config.toml
bottleneck = "plain"
encoder_mlp_ratio = 4
decoder_widths = [32, 64, 96, 128]
orthogonalizer = "newton_schulz_5"
epochs = 2.0
lr_schedule = "wsd"
weight_decay = 0.08
Rows from block 11 of the encoder, named by matrix and row number. Rows with one number belong to one neuron. Each number is 128 + 24 x the weight over the matrix's rms, rounded and kept within 0 to 255. All counts start at 0. Numbers have three digits each.
# fc1: MLP up (encoder.blocks.11.mlp.fc1.weight, 1280x320), inputs 160-239
# fc2: MLP down (encoder.blocks.11.mlp.fc2.weight, 320x1280, transposed), outputs 160-239
fc1.112:140128112105152153199115107084157113152092120137149125083129090103161154146161117163118123103146163154134125156125075071132104149145154140140170142141109138098173104098131082152129129184117120120119132134113162184173140093132111112090131115
fc2.112:133124109134146100106115141125118135121113122109118109118117120131128126134139114122133129114125116113138139128120123140124144119126143132128125132126139109125126130104135144127124113133123139130135145152141114116118124118117128140154128108
fc1.113:130096124135166154130182131131090120159140108139171119125132129098128106140130101119103128085185144125154106130116140131144145149099113149132146117174096108086166115128125142138141140184130066061117099148081138153130177120124124109168162159
fc2.113:147142120138059124132092114110202084118089158100126042101160143132132255090046112060134161183085173154133149088117161175126119149167165084148137111098143131184158176167132112093070082095130136111159148114178101146090091166162166134089065076
fc1.114:125143139121105078132124113112112123077110119129106144128172111137114108107126122134164140091130107090143125161112157102129120092087147127145184184142133110111132101117157073104144110152113135120157122104135155132131113094167084144149163116
fc2.114:074118171152153130095119119119135102136182098089111114168094123121097098091136131129104126124132138119155143105078147150148125120115143141122111142136098134100092196114139110076096132113165119120134146128130130116129119116127103179109073154
fc1.115:129115079115167145132097091106119128125064102151177138150130099153133143136159120054144092141162081107130133153126151115103160126154101125147144107104117106136127119168137166091125125161138134175116128145122094150109117158118213141137101160
fc2.115:134125126126128133131133134138122135120122130130128126122136125137129124125118130127124127126132126128121125135130126121130136127142125123125122137132139120121126120129127142133127135131119133139120131132123133117133130117129129128125128129
fc1.116:096124172109120138124094177131160099094105087138112096120088113143118151143142133120170141170090112186121130137109094124138124117121114115149088139139147096156145086113085128093154176156172136189106108149164109124136133093160141158099142155
fc2.116:170131149128099123132140148114112129136110147128149111137110086121113089151132103097118134122106087154139147118142152165107134152115134115153117146093129190119133123114128116166118110104162127108085120112164103139108141126125126135116113141
fc1.117:126145127129106120108137123135099105171110103095134104140131174174115095136125117119103100147113130094128146101143144110140138166140141146115185102151131099142159093147138130100126139130115129113121112171119107145134141118147152116114114124
fc2.117:131122127131132134127128130125127125128127128125125126130131127124126126132128125130124128130129130133128126124130130131129126132129131126124126129129128124126127128124126124120129130125126128130124129125131127123128132134127137129134132125
fc1.118:079088154106179124157153131132079173116151102120129089166092148168149123130192105073108180090133127149158123131129145125146141114114154100140113093128107122145128135081121160160116147157161144125104110176091117142062143148148134135140094117
fc2.118:107130129129094106118113138139151136132132113138120128114127120111105110154094131145116106128143118121115113135123123138133116159145114130124139121117124112117139134148122100142134133132107117130118124134154116115128126128133140139118120113
fc1.119:147098119162108107071146143107100121135112101147125123131102140144115110173122115135115113104101065156137114161132134136146122128111103139112113106115117119125145116124112143110130115109108153119108132164133134157140135133130105138111135107
fc2.119:123126132128119125126127127130120130135124119133128126127132130125128128129129124131127124128122130135126134131125131127127131129130133128130127131114131133132132129130126124126132121129132134124128130132138126129133120130126126128129129129
fc1.120:138112138113081151123136123141120145140096127116152121078137142115131151164160143054128142109120117135118148164123112126134123104165130077147126120088136119120097122175076142139135164145133157113110129133086148132159140118132151173153153109
fc2.120:136175103157096131106182151114124176148126102148099157134103145134143132100141137122078068144139137107098126122174117124070119094199087144131115143139149097145087125157127156157095139118129137150133141131143139066161084127115128147118097150
fc1.121:068165128112092147139080097107135034150146116132128143155121126127127143134104146131078126149135096144145112132124126151133111145115125132113127114100147160109119118152130153123085145095113171123145130137132169172133101118079144084115105108
fc2.121:153093118142122122118109159123143105105119130106152118134123139107131137157124115109140137140147107098141181099113108141155127144108107145152131119089146106124119116106148129139119101129161129131127135140119105128141132104134116130114113109
fc1.122:119061148120133127136119107148083066135121133169112106141127122131129100162146110123123113128114126117097106163115116124118123161125142120100146128096139118118134107101136096116127148145161129146133101135153147118106155096169130177103144124
fc2.122:126129126129130132121125128130127124126129132119119136129131129133125136137135134129119128130124124130129119125135123125122130132137113126123126136130138130127130117125132141127129124130125126125130126137134126127132134121127130121119128130
fc1.123:147088123133119137123102109134095133106130125119157099194099142136162133153039097142114098124098097139157124138127132073135152106162149127127127138118098139112126085163149140140122128079154114147139148137106106163137117107144097099125165124
fc2.123:128120142127130126128117133132134135130126137127125132127124134125141133134125122132122129124128122136136126124120122123129124131131133129132125127131126130126129134131132126130126132124130128125123117131131131124126127126119130134119134133
fc1.124:126162120118152159128088088159136143051162076152119091154135131129127149064131135101147141122135129153144099101141106099125118116143157127153158130152093118097091115169147077092127127140148134143126150139140118143118110159067123141097126110
fc2.124:129122130161136081189192136113126126195151120095168089191123072118080105153158112126164169115115125148114178179100183125156142112127187122149162104118209140194132131104141162130124106137085137135137105124112149103093167088151082130136139167
fc1.125:117130140125144129099103160176105114140122186140095142124130100110119166126106168110127134133097086108118107099124093209155147148124153147121109163123110132143133132119152080129131157115121128121132107143118153133121156142108151141100121126
fc2.125:152109150109108099178142144148193125133220053092158168202103193229167066135194126181074067137129178090042163166224207056133138163129121048238153062191175177086132134098114235109108123154107155183119078111164194137130077063143113183148204169
fc1.126:140061135137104142130141145075113182106168094119141136139124107160114087162129088110122105194079111138143148118157101150146182116174107141134110118136140156087107122135117099141139114093177140144140161124145084155088163140130134159033138152
fc2.126:127113159133120134119123131132133139129122136115132115112120127115112114138124134131143128129134130130129136133119121132149118137119137140122130146129124130133119137114137120121122122125142126128126135135133126142122139125131118130128119113
fc1.127:145147154148109116103140134125131163145125135095134121159137144118108107174127146097116105146142162130101113102130149123149146117154119128114097092126150114156095117128104165131161121149137140097110108149128108159109097136147138137128112097
fc2.127:125140132132120123137138121133132148125122123119134125129122128125138132122135124121129139137123121124132123142136124129127129130124149131132119120141128141146124130130138127131117121133131139131133131134138132119126138129126120132130136121
fc1.128:071117143106142165095086191117126111113158117136143130153094140155135065158106137157095134123134138097110076114146165131179102152152175127161129110106136121176131119097116121114156113107119141126107125157113150115163124077115157132089092135
fc2.128:132124105125127116151141108130119100106114152146113090095118124148151141140105127134136149148082129106150124136082113137096142115126148120115135109121112143128142134150106139146099150126094129131114126148124147109097103161131138131144143130
fc1.129:108144177195114150115132116101154094135169117117177087122137111154150122056118093111163180150106139158143113154112146140136159108146119082130140106147156119095127105142102095081171133127131092131099125118123104161131173097122124094136140142
fc2.129:092124166114164101105114123173155121192125105130123150148104150146103143216085107119107117116146163118134094128137145147074138125119128160135111134131072149090122131120144112147112123098099137106084136147145145154089135127078143182097161117
fc1.130:111106152163113129105143105118119128146118134093148091165111155152104144098102128163132152111141136131114142129122132128106099137133142094134118095102146113121136158097114118161143150122118119123079149154137138185125159159123138149126166159
fc2.130:120123129130133137129127120126131124132128122120135132135126131117128131116126130130131125127133126135128129123137126131123123126127126129131129131131119125129134131120132131135128134134131131121128124133140130129129130130137125118136138128
fc1.131:122134166154155104128126149132174138145142126116128155182120141143147119071133099127113097155094155113119137147125147120158136125106149104121129091151158117138121121120174165133098118143125134139141134108158138104110103132104114110118138129
fc2.131:114130135122112110098139133097103141106131122118137131129117140102144095102119112129142117135133132145145125150133147117108153169124131112134122145135134126126130102120152166094152137143170127123143110106105140110122125132120133144143146146
fc1.132:096132189151150090076116133095130125144124079039136134105128082079124074128118122152126143087145103150125125174126149129133143147052139135157124175162093164129073118129143133092135094122101107141139135097157147157087155076113119125132153140
fc2.132:126088168144184132093134121138139126106145122173083135139146151179105112095151148155121122194075126196165091117130103178138120065209140168118079122099119124134097152154091065109162113149153135140140082081129113145119103129122165113087133157
fc1.133:126164121126131144130143123165122136127169104114113127159161141130109083102128154115099093137121210171118110129120056101141168094124146093097107104130090143074071158111139138112071131112092096118125147111106144101144122154173154110155170130
fc2.133:089099186144140131123098113103129157132141069101145155098126124146081084171149109134153149118139126169149114114176147105135123160145132132132093132128138126114148130128131127087161145110167132116120118109147106155062161083081087158114129163
fc1.134:127129124151108147125163146108086140153115092113097166089099115079156140135143162102101124080081102152155140138086162094148101095091150156130119130123157132130123111159146124132148142111133176143145121125118122103082143107107129114072115092
fc2.134:142119120130138134123132130093114127127137132119128145119132128116119125109126117152118119142133114109136146122118130117117127128111126116126098118129117149128159122144112125146126115121127116112126137140142111157133146129123105145141114147
fc1.135:110149131131118105138128113116113103121144142143093087114176165110067166146149172153113147141117100087089149101125118095137117147137094164119162125134105132141148143128139184144075126104094165135146163118153108105108169153146138147122127146
fc2.135:124134233109128255114091152143097125161128101051213069135021102115104024115081129055174023061089098177143255106052117125102026182191154031125073227120089085114048000178143019075142133056185116189174138136053136161119165026160124187031091128
fc1.136:116116109142138138121110122164140142145148124125108134136124130124095143133176159086143127111114147132113093103130086094125107102127118134104111111131097120132129107143123123139078134116114155137160104166130124154094144115150155162133095121
fc2.136:111130122143124128135139125125123119130130127138134124139137120123141133116131126114134121134129120128138140119104131124118129140140139111134130135111124128131124089128132142141137133141127116130127129123121122119120140118112133134128137136
fc1.137:121105124124108112132126114154132157116122127132135111169109157135122128120104119112161125146118093148110125120099145119142093117140087136120130120163140144118151119138127110111151138119127133111135145140136147184122121153145121148107153157
fc2.137:126126132126128131125126125128128127129128128127126126126125126129131130130127127130127127128131126128127130124127128128125126126129126132129125125128130127125128130131130126128126128123130128128127126128126128130122131129129127126128128127
fc1.138:138131118169125148094130125127128099132134103100117107117134099081114072136142128136119138144126113109123123117122135151129124159136109154109144134137163124104122136118113113139122124103123119156097105118177124141096163112131127104149098133
fc2.138:109119121124184137144132129161126159130120166165107128133107135136124155124110134129132154138145159141138151137126134137138126117130140137109107128126115161161155155151116149147114159149155088109105104137141130098126119166139136141080165145
fc1.139:092123143107142137161090073167128148130144119128149146156169127136136168127117116138153184132156066126118164183139121152089093119085129061132100194147113126097123134183173122070124084132132118142163138131121131184161151078135106150125164155
fc2.139:120085124080109132132133122151127118110071147143138110136113141158123140157118144158088095142116147188118145152120096136127155107164091174091138106137133136144144140147134154164147136106131098085132108108134143150140139117111142107097152127
fc1.140:131150130141126148147088118160048113100093163125163162154121110120149119103133101137099179111128113148165126100186116132129166155116150163168141111118134108155129091182172130162134117122126146118132096131170136126143171095122098132207135138
fc2.140:118111012051129101119155092070133085127174135148050088113144160196190255232046244093211025049082223000019134137020088174115019091155099172104170087238103063019112101109098172121057189025051111124105146100000179193073061020088217094015158059
fc1.141:151140132118135107105113139148089089092081129100107115170081147166185119122156113169129155183106126127154122122146104077137125111070102113135173125145127121169093103133146193140127133109129133129141132156134108161174107109154128089136112108
fc2.141:110133121135110136120131129127129124126125125135124129120124129124120133143112130126133135128130133131130141134110125129132127145135136120126126117121134109126126127121141141113112122126132127129129130136117129125142122129121122126129145128
fc1.142:117118129134162111145158129138093129099091098113108143176113121113144095144170120114202122153107141149112095140110111132153116129123117120113097101133117067148153100133154137123114149119118143107121098108102149142148149121109159106088126120
fc2.142:131135135129094115143126150135123129144124115125129117102140123139108129131131120127120122172146122145157148146121140128118156109139115128124157132132117140117106119120126099143124144140110151121145156134128156094109146125123123156115151096
fc1.143:112116117100123153119141125123135164109139124139130123104094134155144116142128116128157118088120134185176104154136117117103142120086136106141152106123124120120134145146121106136158094104136112086140127136124143129103120139132105125100130120
fc2.143:122130174133134105131112137157118104118126149098122128144115117128109134086113119105144119149119119095135147127127152145136140114131095167119135153112115112111106142136148152156129116102139088151148138109107116075116107100154129130113132143
fc1.144:107102139117117150124132112145138150161127125146130114136113092122135129117091129077114117137154116160078135124156135124111123123123130138072113133134131148118122116155127154143104124136107148145162142136142129128101139117117132136091089129
fc2.144:126128129128127130124129130127132126123128131130126126127127127126127126125126128127128129129133127126124127128130127133130127129129127131128129129127128126129130128127127129129127129129130129125129125127127124129126129123127134129129126125
fc1.145:104205156134127110153156146133122126153151101135144097149120100137117050169092089123154131075179125153169158190137193076114108135155141117139121136153138155109069104131134104152131119152094085109140141128122126146161105133113161129156111149
fc2.145:180102101063128074121103151178138076124064166133049128106056142147207187146089159107154140168099079100119034112126083152096107122089125203166120061186134094151122129142076167196070102134147148155130132135179102086105127138166175123145124087
fc1.146:126126121131101150113131140103116112139134133194134164088123127110084149154122141148151127139129091102106109130108082137109150134091112136135164149126111156143157106133147131135133095109133119082104114164092155131100106178113138125181117124
fc2.146:144152160119180171097177159255184173075168065067102000203126204255213111011114041078181093070092186085153027088171232021204084123182167255045152157134103138083038137125156104056093084069152157189122164014164077084146178205191177110000192128
fc1.147:144161135079069124107115119158102150150094160103137119115123119108145126133150100118142121130133128121160105131122136145119131156152108127150140127146119089068109139122102099170087127143084146124119105111183145119109102138131104136111141111
fc2.147:125148126106136132128123144119133132137113161145102130129130142150137142135122127112137131150125134114110109129127126125122148117123127136132128110119140138125122155145145130153138139119129141132133124132108141109121126129130120133121130132
fc1.148:116150144069106146132163131103075126110156137143132154131164170109144162098099144162144168097126177148135115072163053113134122126103094163155122173165113135125114116180161150133136194120148103143158121148144140117171121121157124114137127179
fc2.148:135143148130106124097103145158174155133126123092119081152115135133108127119124127126147122162109098142106129133109103102111126152147130125152139126124150101167144141125153161147092095122119129144128113116157145153100142090101125120140149139
fc1.149:176177154110119125127145140102149101130100108103168124111146128130113166127160126100165133102163176097133175080160129109127104090141159132164135134164141127097133117126137128087095086101095089102168200130109151152185083096137199151085127141
fc2.149:146103121189097161089114158124117135108082116111142109142118134132131166171107143121127102147120133146126121118139125120130156133144131116113123152157119142131102131111154153123137114119116117095128134146132150122092123115117167137114133123
fc1.150:137146107123199137126126149120103119093150155136103132146115121160173147122139130144170125105147089131098166123136124118158116105115118145120138163098131132129169166123155200142168099065104204100110118108159117134090122108134126085126114117
fc2.150:170108104123133155125119120120102159145123129138150105178134143084153097119099124141090111109127110122084130134125157096086167123157136186091182083149128114131150125077061088087099150104150070102049142133138088117121111145097131098104124124
fc1.151:145123113136126159158113113159131131096147156109147108121150150129099134118120140140132137119123099103166158114131131117128115132161162154083112158099136112131141108134114105113119144132151129143141144157149114126154157155109141134158153094
fc2.151:128125131126135129128126129128129129125129129128132127131131130128129131125127125129127129125130127124132132126125127128131130127129129128129126129129130126126125129126126126126126127129131128130127130128128126131131127130130125129129126125
fc1.152:136130139148091158132135105138158114137095097116139163163128099130162104158118150140138175132103105106123131148132070202060134141109091127103161111136075131101145119136149152137149173155109101134121125158148154150065087126075110122157087113
fc2.152:122132141117126132139113122119134114118152112119122153118125140137110105127134099115153118115138153121130122115130127119120151136136102123155128123124113137117127138127127119116136119133157127126144146143123112118116128115118133146132129114
fc1.153:169087138083089098062109140120146149111147129128143134183174143178131127156081117107132127144103109140150140141154117141152135094141139086116183117152148157136140147125159157097115112119120135087122127133159115175080146159130133134128133176
fc2.153:085146103244099156022123110077121130165129086125108138091172169139105089192152129033106062219117193171125059168172078052136166167132127172089016186110150133190168140127066135051074110076088129194017139170094071100228119157146103212053131086
fc1.154:099139095099140170127131151099109142096131156176106138145117122145130148163103103122137136145115149150139115135127116145113136113132121124140116101143133138143116102167141108092089147141120110163146108124111154148117123111104117144124114133
fc2.154:126142146128116137125146113122115129151134103133105100154143130111110119113132118121138126127137133132134131128109114147145128125118168123133098139115133104158131141107153109121129144141158127132133101160133115140142144102156105137128120120
fc1.155:136081140132078119106114105108155131148122166098155094126122139144129126176125126139110129135128150160143136125111131083127085157124144112115101112113124111117132147129142143126109154131161124122112162107129134136122136120146138130162150185
fc2.155:128130125132125131129127132127129126126129130134126129127125128129131124128129126129127129123126126131132127128124130129128127128130128130126126129128128129127125131129127128130125128130126128126130130131127127130130131132127129130129127127
fc1.156:113152126131124092134159128082170101163113125141141121139085124153146138119130111137154113114131158164153158150102124166107095160101116100111115113201144134122104116102144063118091123144094155123091132123159114081154110118167118140150130128
fc2.156:129134125115136144123124111123132139128137117129134125116122138134152119095139129137122125137121131125130111137131136142134133124127134125138119136128127134135134144131114131123134141121130119126124120129142116138131124118120122125130112115
fc1.157:090101102126144098139121130142115137116137144160119129142137120132116100111136081121142115098123113155106151141155134112109126114154115136127148111100113108135163103153092147176108162128104154110130128146156102141105116097127171129157148122
fc2.157:120158133136099099094091083113106157166098087122142140117115185134129088155133132144112158069127160090130114100103133108059129153146154113090144125134102094124129132096156115120100114140097127132107154109143157126154083150115101090130151104
fc1.158:103121139128113114137174119152138166157145121132148144120116132124138149141106085114118119099099154088121149118123120102131129107138163152110126101118155099121131128125107089112138125147114143153117148180105143156127138146132135159158116115
fc2.158:117111147132139138125123137120113141152120133114135124112141131125123128127129112126129126116134133142133105141128109122128131137128131121120120133142106116125115110121128130130127120136138123126141122124140123119123138111123105140124129110
fc1.159:129150137114179143100171163070073099101102179109102123141134088135111173114122115107143119107143124112143139140127148134143121139107086117175130098133138073111109134128101148108174122146130132117155174151107142110075128124176152113189204172
fc2.159:159140134166081045092136155145121145116112203015189110130122115112197100077137177140177145202173150120157093059120191132156148051141181128195055186138122121076094070220209178154156052068116104140119115147083053183147106094119174103142103077
fc1.160:117104113131131134121129122148129124112125109116141132141112113115109114162140100092144131118128156111140111150104138096133125131166159185066115121130135117126119126132113128121134105132166130151134147146123132158122150118128124128126139100
fc2.160:129129123130118132128123130123126127128127131127123131127127127128129130134128125129125125130124127127133123125131125123132130130133130126125127129127129130134133132130128124130131128128129127127131129130129129125127121131129128132125128123
fc1.161:110104142150111147135114109131136144131158093148133148169090123100118142110112113142126129116119144135123172175146086133091154127186087118129121127134148115146092123173091104125087065120118132158124120123090100114137124123085146114100149133
fc2.161:106145113125176139161165140114119168105124136127131100148184153138142135157130103148108140140098140110171099127160123087142145079112112102136144109151069087132100082139123139127128142157116134115103130091112136153066171154131135145116099183
fc1.162:181114113104183139081151159113075133124060100161141129129111111122131131111147151118131139109116185139127140094156178091085122123134117100124061101153114168132092108085104124117186145128120110067133138116152121088130169132085144096141176165
fc2.162:025076102117078076136201110146174213135181171095121081102093088179159126112126113120136123110138057145120060151095103199170056106140078140058191115074082001121186167235166055129053099052134106181117083100116080150147075208155143203143073014
fc1.163:135100148148099130156150138124135127114132058131130110143144120062140117173181200106128122158121098123152146116109184098135124134111142135092135155128124097126130081175172110146137130122093147099098145091103125137165166105081150095114137097
fc2.163:119127140137119127124126117137131116117132120125127126132134130116124120116129136123132119134129115130130120131129142151127129125126119125137117135129132129125119126132138122136126126116130128121129123126127123128136125113127122133133139125
fc1.164:118113117131113101126090125136126118088103174074110109137104124121117131095136131116142176119128104143132108092164127101086097155090100107148106145145128143138107078118130093109111141145128162120166092143110149120141136113109117129139088159
fc2.164:137141137138126158169121133111101133145151131200093094115184145125182128114125114093105177132130105144125131135145126125162173090138158152145198140107199127185146132129139140172116091135158083125147121158116112116120188145129123145080157148
fc1.165:151124132120121140088140140196149155131111125150129093114124146118141082138139134081136104132107113117088141145147116117130127162131101123148112157126176143108131134161174120142136143130125143154125101128170158107083125093109126100134061151
fc2.165:137141077123108105190141126125147108101135179138129129138081107116155169127109159184083141158129136141096123154124097135125118109145110114146153113127146087142121166153126132149132101131122099109113140155133126132126118144130194096160123116
fc1.166:123130097130152128100126134134152131096146125151118115138141145117124126096100169128137145122134099131127118150132092125145062154148122160106094116146172107122136134115157104109135102117109176152130115107150110136093093124166141159144155120
fc2.166:192093166133133111122170149067104146166122176137156085059173085054114172226189141089197086105175149075109220124141177115134218137159138157094180161114093097114110081186123176162122210112120066132166121160152152120045237003096081095080122128
fc1.167:082124134114148108172159152132140140109123165124115088100158112139152168140136158130135115084082118079146168154106163119122153183127121104143154135141125154114117119123105151130124150136141127090118122128101121125087139131091138079138095151
fc2.167:127092106135113132143131154166144139084063138163152030154149125148118140120092153190145088130116167151098115143076191075088137145171127159101150139170046170148082034112145059054194109096103121097100084126092135146124191166084140111031180206
fc1.168:101189129090129120116132149116100111117130143114178155135129114140161109148164129161168136119120114118119131098130152142118127141090162130139109081146143088106168139108147116186089147112093152161134116147128135156120108106125116112119132082
fc2.168:140110129130116138138113130122125123140147161125123139137127143133134108137120136117123155116144138122126096106128109139114129137116122125146133111119136150114116144122148110140155130115163122107116137122156116133123126095133120134113110145
fc1.169:108105150112101115119083173135112101154120114147134143097147134137136107129119107152130148116087109126141137128119128204077136099162107118163153079119141108082103082118123154139117167126091138130088117081098117170128148103127174129126128100
fc2.169:114082157123127106145125142091132077074134160075142111118093154124115138090145120091124188198152126147147142188132171132120101109114135049090117144131087097125122149101086075108221093138162099061161151130125130184072131129138093129184153085
fc1.170:119098139124120133150138129118132144113119091127152093150129139165124137131121110103123138138132121170143112127117091105127102135150114126095143135151102144138113113101101110130110124150138142153105110129166136133159140129142132132114118111
fc2.170:128129128130131128129133129128131129129129127129131127124131130130127127127127126127128130129129128130128128125124129126129127130126126125129129127127130125125131127126125125131128127126128128129127129123127130129128126131131127125128126125
fc1.171:100157112099109105117112139137141120079108113142082123190117108119090158124132131120088167162077146147107163121114160151153123137088126145098148104157124100139095169119127131112135132145138126106093138110135150135127175122095132110133133132
fc2.171:124129125210134125113160108158116127106107106133189136187151128125172129099133161098143090184103139122136112150077198118118118182152148133092126109175147125144091112134156124163131128129115161117181169146144159076125104138127098099118139119
fc1.172:105133182156142150164128150128161116090095108113122101124129148144156111114129120171106148127129142105126113127127115124119142137152112098107131128125105115129128114113136137118127141090168110139120083117121121163119147155123170128175165120
fc2.172:143143111121110139118132137111113126134115134130150135140144121108120128126135127131153123105121133125122109141122107097136116145132121118127106119146118148152121134117123114107124140132141117131137128129123154113139131144114129112122151142
fc1.173:125117113135056125149141125127095132103105105143162122147133124133164145123144130098153113157095170135131126153104118127114115140133105122156138089167152168165127112136161132109118162174116158113111087143110209145134137128116113095100169118
fc2.173:126127120127113127134147135113124128133143133127106121124146144110116128120117124144109122125119132137137107132101135130109129131124128125111113098133121139139131128146137128123115130136125129138146123154136162140131119123097144117134147147
fc1.174:121183155112111117171177135086169138112114085140148057170130163142161129138184127110145085090154149133127087150140136034151107118152138103142131159193107039123173136156121110140130130106139154124080128107110083186109157152175113098123109136
fc2.174:136107096105140144147159136136089117128135134126117153131132111142137097146150129147098114190133138118170150112146125160116138091119122112137134134152129126117125117139142138153121127153178112135122157135152104109137114142095135179123066100
fc1.175:119138112148110150084111139148111147134134118116122136122135121146133132106103128124109107129104126164090144135097157091125149145145101192134127131114175104177136119143124125106164069143145141122110128116106113084116135134154133138094150162
fc2.175:145126138123135138147143123133118128123132140120143150125137121137144123142130125121128136144123106138150103130115097117130126129110144129128128125141124128119111119145140114121145123115143135128115121116128150148132127118113125134125119123
fc1.176:097105113111119124140107138143118108174139126085143119179078167123082131129132133131099133096158129115104155147156112122131119171129161131142120095213107149131077154104129099126163140150147122166128105123139134110133087109146124125119110117
fc2.176:155137148120130116130136182136138146078181086128134115140124140124123099069152130162104114131137150146150168147140168116128131140140135140147146162151133142107112160105089104120112129166155159134124124073128102131168112134114145135129113158
fc1.177:118093142140129150102143121120107156141151139121122133114133140140099141173137146117142110100105151114148176111132100141118139134135136128105126117138106130138109124146131154125141097143124147140114144121148114142152193149097139129090149164
fc2.177:128129128128127128128130129129130131128129128126126128129130130127127128128127132127132125125129127127124129129129128127129125128131127128129125129128130128129129127128129128127128128127128127130132126127127128128126128131128129129126126129
fc1.178:120151163125098152139085139135131140128123100152124121077112163090161126114167123101096157165155113163129156162103153121111135133136084111129108107103101117144105133179072122139099119095126133157094109154136128110128091155103158203081117151
fc2.178:123133135134123133122122132130132127133125124138135128122132128108138130117134132127146128126138121140141129141116133123131124125120123108134117123117135138135114126133123127130122128128129128131124121130126127117138132136124117136133142130
fc1.179:125116111151108103137163124125133112075086076098151117126122094129132145147137123155087129137124131121145118141145126124100143073152071159116077157163113167124119105167039138146141155166115153100130117103136131157122150120134195138109122147
fc2.179:129140141123129128132130122132113127118129128126130127121132128125133127123129116132135116125135139126131120139132130127120134112121136122135134135140115123126121123124119134123135117132122130110130118137132132147134131131129140119125130123
fc1.180:123107159085138089107096106169152106075134162109131113112143138181110100137148118109138125125158150159139083139126140122125177098135114129087139132101146123145091125135125122149159139147135133130113155157121062127151137151152111164136091107
fc2.180:132126111133163158150101136078113124089213111182102145131082137096136145052114163098124153130102160143099195095134128191176079141140110079154185093106105084136124099106107136120067134128148144096160120093091121183127144094100117101043113168
fc1.181:110105110150139112186156162122111117139109126107115114100103116167122125111093082168148148157107093101114121127109105147169139152130086115133073113137118130152164102151091117097171098107155080166099142113128074115074103122150162162130140112
fc2.181:124128128127116124130123133129131128130125124130123126126125121132132136133129116126128139123129126129126133128127127127128132131128124126132132135124129125131126133127118132126130126126130120124129131125123123127127133121128127130138124132
fc1.182:140127157127138163119075105128119131127152141148106103138138113093129149117088145105107155133120088108092121064115113141114147131121162135115123101073075121169126114154132101169132163129137178128129136126086146150113125110128077111164111154
fc2.182:139088227179123120075133092247052192049214000049136102131102226187098133070159052166179085103126166101161099227173231070165139041246057148123162119152242206091084086087158179109135000114092175113180167036100127000131177032102118163116105112
fc1.183:115128158173103113151163128100122160134122098145168125102153130111098131137142120142169106132137115165098081103098121163155111130122127140115137102163129100145139122124100124146113155142108144167117142124100166130101154133125134154082131120
fc2.183:128129121129133129131137126126130138117127120126132125121128121122123128136131133133131120131139121123122118131125127131134132132127125126130137121122130127128130125127133129123125134133122128127127133123131121129124126128130122125126116127
fc1.184:142087096109131119103149115144107115152090105143163114149102122126135132128131160099106143090147130147085121155078099136159141156114136140141098114143121080141108100131112109173138213155147146146129127150165139127132101153131101116131138119
fc2.184:121117124134134135122134139125138126126115151119109121143125132119132150120139135125144134119157128131125121126139140116119130149121115117155122126137112132144131131136122117146105147134142120123124124145135110128118127145145111127124134139
fc1.185:178144129183109108110111108119152149112140101141149128137088077119145122143136149126100168108129099167154174116093152130128178128125150113138168107129132121123132113170114104116168151159160160077154139132101110101108117131126170113125132148
fc2.185:145108142139108150152119127134124104140147126140106129100122151124090146100110158124131101113143136136105124123106148096105096107156141160103112129123106151132154128161137139128130108115116140119137111129113170181131118095114117124106104135
fc1.186:139130139151136173165128158125133130118150131131093115105134131122164155093133130111131127150101137109136142151127065085120129128077108054090132092153132139147189152130131145117067125151091123132144089097107116154142121104157144134131126133
fc2.186:130162081157126116111153122122130144132107128124170119147163095097112155163119113127100110105149129133144147126070159152058138132126221177105156100119086171118125116126144113118139118147072129122154163088169155092115104162130135156133137139
fc1.187:154162141144131158146146122137144155153059118129142129081148122141138139072094114121172144124069127114144142085131119130135124126098154178154131059141094124127136111101137149179158123090112121139124147149102128135141145154170135108127131143
fc2.187:167077126124130122159131121121115141148108134126138157133099153132139162155136126113153110080176101100128118089125138126138149102128140163133140114142130120141150133136127106143163130096131135159100094122095135118138116098128127121154130130
fc1.188:126133148121118122141169139134149178099123114147160093126104140126153068141115145101123092153116132129167119136102167179104151114129138129106147134132129145133122132099151108156126132100103171135154116161156094186092125119106136110131089161
fc2.188:118125118122129109146117115120113146125136108117137160143135108106116124144147161110139148141106103134142108099108132129132119118112133128129118147136147146109110151123120127150131124150143136112165137119092123116148140121125135133117146151
fc1.189:132140104137111103114133096125152140148118101095116092136135124147121135171155146098089140129111144141123153114130107104120154122133127127110160098116132117142168107105117159138117101162123157114131138143129115107127125111140122136143111108
fc2.189:130127129128128128127127132127128129127129125126128133128124128131127128132128128130128128129127128124126131133129128126126126128130128128130127130129129128127130129127129128130129130129128127128129128124124129127127128132126130130125128131
fc1.190:110109124156112142113127121106138121103159126150167101148178140130137097141115144108109122130124145113116108127141147125142157142147105115143110109120113136117087142167121148115080109129098147174124130145176115136091126142120129145121147109
fc2.190:130128127131126128124128130128128126128126128127133125127127128126127129126124131127129127128129127127127127130129130126130129128131128128128131127130132129129126127130129127124126129128128128130124130128129125126125128128129128128128131126
fc1.191:134140152166119165119150094119143122150124088132121120120102107140130163130099108086144113114139127103143116148114106123105126151115133098093154125127117141109112114126163094143149091117155137132108109162144152173099163101111141086104110133
fc2.191:122128127123126132127124128128131127123132127129126133129132124122128126124129133131134125127126128129131126131130126126126126129127128126126122129130127130122125129132128129128131132127129127131128125127132129126126133124135126124125123127